A small CTC audio transcriber, trained from scratch: batches of 256.
Rows from block 4 of a small CTC audio transcriber, named by matrix and row number. Rows with one number belong to one neuron. Each number is 128 + 24 x the weight over its row's rms, rounded and kept within 0 to 255. All counts start at 0. Numbers have three digits each. After the name is the row's rms in percent of the matrix's.
After each neuron's rows are labels from the 100 clips, of 14848, where the neuron reaches its highest value: "top examples" is what is common among them. Only what is clearly more common there than usual is listed. The data: telephone keypad tones over noise or synthetic speech.
# fc1: MLP up (model.blocks.4.mlp.fc1.weight, 768x192), inputs 128-191
# fc2: MLP down (model.blocks.4.mlp.fc2.weight, 192x768, transposed), outputs 128-191

fc1.617 100:146133115100052113140095197113135124177157112131125100113134139071096132135112151078122126154135080135140137154102128128114109129097141126145090115102111142135175124153111113131120131145110128
fc2.617 098:135108152107095169110181134088146092103163150185112133109134123127127077127133151124131158109164164128129137098130084095131121095139123122111098136093140138113144144140155131049119116125161097
top examples: key "D"

fc1.522 103:125134153128098136134105150085150122132117163126118128099120139131128133113115141111114138149081102165121093141119140125088091147128121163121158088129136088094182132139137116168159136138107115
fc2.522 093:124097124127133126064152131119109117149196138129175125145148092126108124114160125140127124098165145120154129114095105126156108129116194148148157151130101121183100147129108133152099156151134133
top examples: reverberation; key "*"; key "D"; number of keys: 9

fc1.456 085:179112127172186115188143156130158178057127132123156127085135119118118142116130150115138101127110155102110137153132086155131131179147126133089104111162121069127193116131093112109131144130110119
fc2.456 104:133123115123131132129154135132162108138071124139109137133124119130144135124088128102146152163184132122128135111119148117123136154154137152130151136063170168154141131126138162064138146172166175
top examples: reverberation; key "4"; white noise

fc1.742 112:150109142135118116193135131120109115133200125100158134142169135117132132155115135165119152118136126127103131093159141123113129165138135118135130132129116127128129078159085097144142131137132079
fc2.742 101:199156103128127118034146144116138106128122130145136149142142114143122136140121098172113150113128134099113132080167146123105142123140136133149091120137079123125100152137105130088127130120103125
top examples: number of keys: 4

fc1.743 099:112167125136088065167128130125154136100082162150157133112095164100106085159154137136110117147135138127140126131142183156106157131091117138162137110116135111092127093123105150125163109145170135
fc2.743 101:089099096131140146149131154144124129118139089150151107121136100158185158160118149156120129130143093169132110146124081112127125137165159144098141123124138150143094147126154121122120155055177098
top examples: reverberation; number of keys: 9

fc1.428 107:133135118119153140113129115112130151136104135133105114127157131100157118069160080135127126111127125130110130115137117124143146104136115138138131129136106120176130095169124120114131069145133143
fc2.428 111:133081179130133165122108118147161123128150078096190112175082161106114146104117096133111183132132158071134107120186130157125130136133144146171137172103117126132139137142138111107127147147101120
top examples: key "D"; first key: D; last key: D

fc1.256 105:106088155088096105133130118095078133120114060088104123112156128127164144066129121134135107125111144191133132134113090114133168085149128127134120109165119136120128134120109133117152116127120107
fc2.256 109:161169132164136175106091114107104091122136146105130106192122139102115108125131130128124109082109131126118137129107083073137149133124112107113106170151115105108128171114134112122175069080129132
top examples: number of keys: 4; number of keys: 3

fc1.374 108:118147222128117121181061136129126092124143129122106128142120167133133095104129129103139119140179146109152132138117124122129102134103105115165132137143117134122143116159148092143118162145126102
fc2.374 099:138145060113139199128126131136119122138139121127141087110128119110129097130121171178091120134121100083129140118134139113166185127080119108141128141157133105130113108127128095104129123103141101
top examples: number of keys: 4

fc1.278 103:095092110125114136130140104136135145103174132092104092131119166129126131123128116127123133108124135136129086134115149129153108166131159149153109123151135113162142136159153112189098139107111088
fc2.278 102:152113107122133111078138134102118078095129143116123192141167125118103167153107135148118140083105157133108147149109059131113148122136124141125128125126154135119090167132128162038133177077138155
top examples: key "D"; reverberation; number of keys: 9; number of keys: 8

fc1.266 099:080138103127096128142166140114113115120149113121162202172135160127125121127143071139129118102119112116149135070131131069158219099178101095152161112131134097149119096154129116111074136180096155
fc2.266 100:113101107122125147120086122164151115143125120077129163104130094176127134113111130116134131097154150112096144134157158144127078145127102143157107156153121133129126129119157136117072145132123095
top examples: speech; key "6"

fc1.593 088:124062148144141112141156129178099132122116101131117173131134129118114127130130148171118127097079130151127110127152096179107159137154127123180154125089086138159160116121100128152127134133112131
fc2.593 087:119104137109124171135135081109134136092127164119131108095146085129121128108145133121135155128172116128112126098081129080148136152134128129122118125136087116126151119117152164111118099109128102
top examples: reverberation; key "1"; last key: 1; key "4"

fc1.543 093:150138139134177140113181126133100125120183128108125143177110130154102121179104083147100094113128104112096090118117097128095122157157102111128133162128110102153096173088097110119134141114134138
fc2.543 100:132119116124122102119098139120130145098126126121182102064154126135140166145168150100107142135130129124134136087114164117104126090135110173119128127125094077150188078139104211176131124178100134
top examples: reverberation; white noise; number of keys: 9

fc1.255 093:135163129120119094145123121097149118177150105110125140092124143134117131104133162142114120169133158068124127070137156155105152102143132150102115105171126086114150121125150147146087150082075116
fc2.255 086:178094155089128117068137134146134137102139157130111096189140086103116088128151140125134126125170150160125127166138131104132137135130118082131128158117182124164130102089145177111131106122138117
top examples: number of keys: 4

fc1.123 091:124111128121119137114154127121095106128142158152124107095118112091156127157122119097133118121108136116115146115142098111118121088191140103130117093140108147123126105165096106064147151138115120
fc2.123 092:124087179124115145123121104153152115121121132162124133157117127168124139119156109110115170127164168113199083093164104115115138136106136137110068135091119119141155127096190150123112128110165110
top examples: key "D"; reverberation; last key: D; number of keys: 9

fc1.433 090:099141111132102124167111140136144141125128173136137111137078153091148124101125141122168091145115124112159119077151092147105097151097108114166125095133129095184137143130110144130129160123189092
fc2.433 101:085099108103134147160124150166162130132147112095143120167162054136158132080148156088097125168130130104120112120136129155138175202128155115153074127095151119090121145109113106130107136112135142
top examples: reverberation; key "8"

fc1.13 098:135137111130106132123106114117132134130145134123129128117133149135092112124136116134131109130154112162127134121133171123112074147126142124118131137130106072161220117140143116142149137135163151
fc2.13 086:179131143155173141071105128125114124141086134156141110138138135139122088166110153127137121118067150140129127130128133105110154114143125095155146152108111149075135118113132203087128141091135101
top examples: reverberation; key "9"; number of keys: 9; number of keys: 8

fc1.292 100:126142107153128063186158137103122119100123119099120086154123142125153167166158109108109123126122165076125112124122142141155090140120124155145133153134128150156163153130091110135089167174123099
fc2.292 108:130119126197137127069113133094140156101088143124150123077127126137136127147130151073158182138134174118127146121112129109123128165137128130127159141105124084119145164178145126133129099105133130
top examples: speech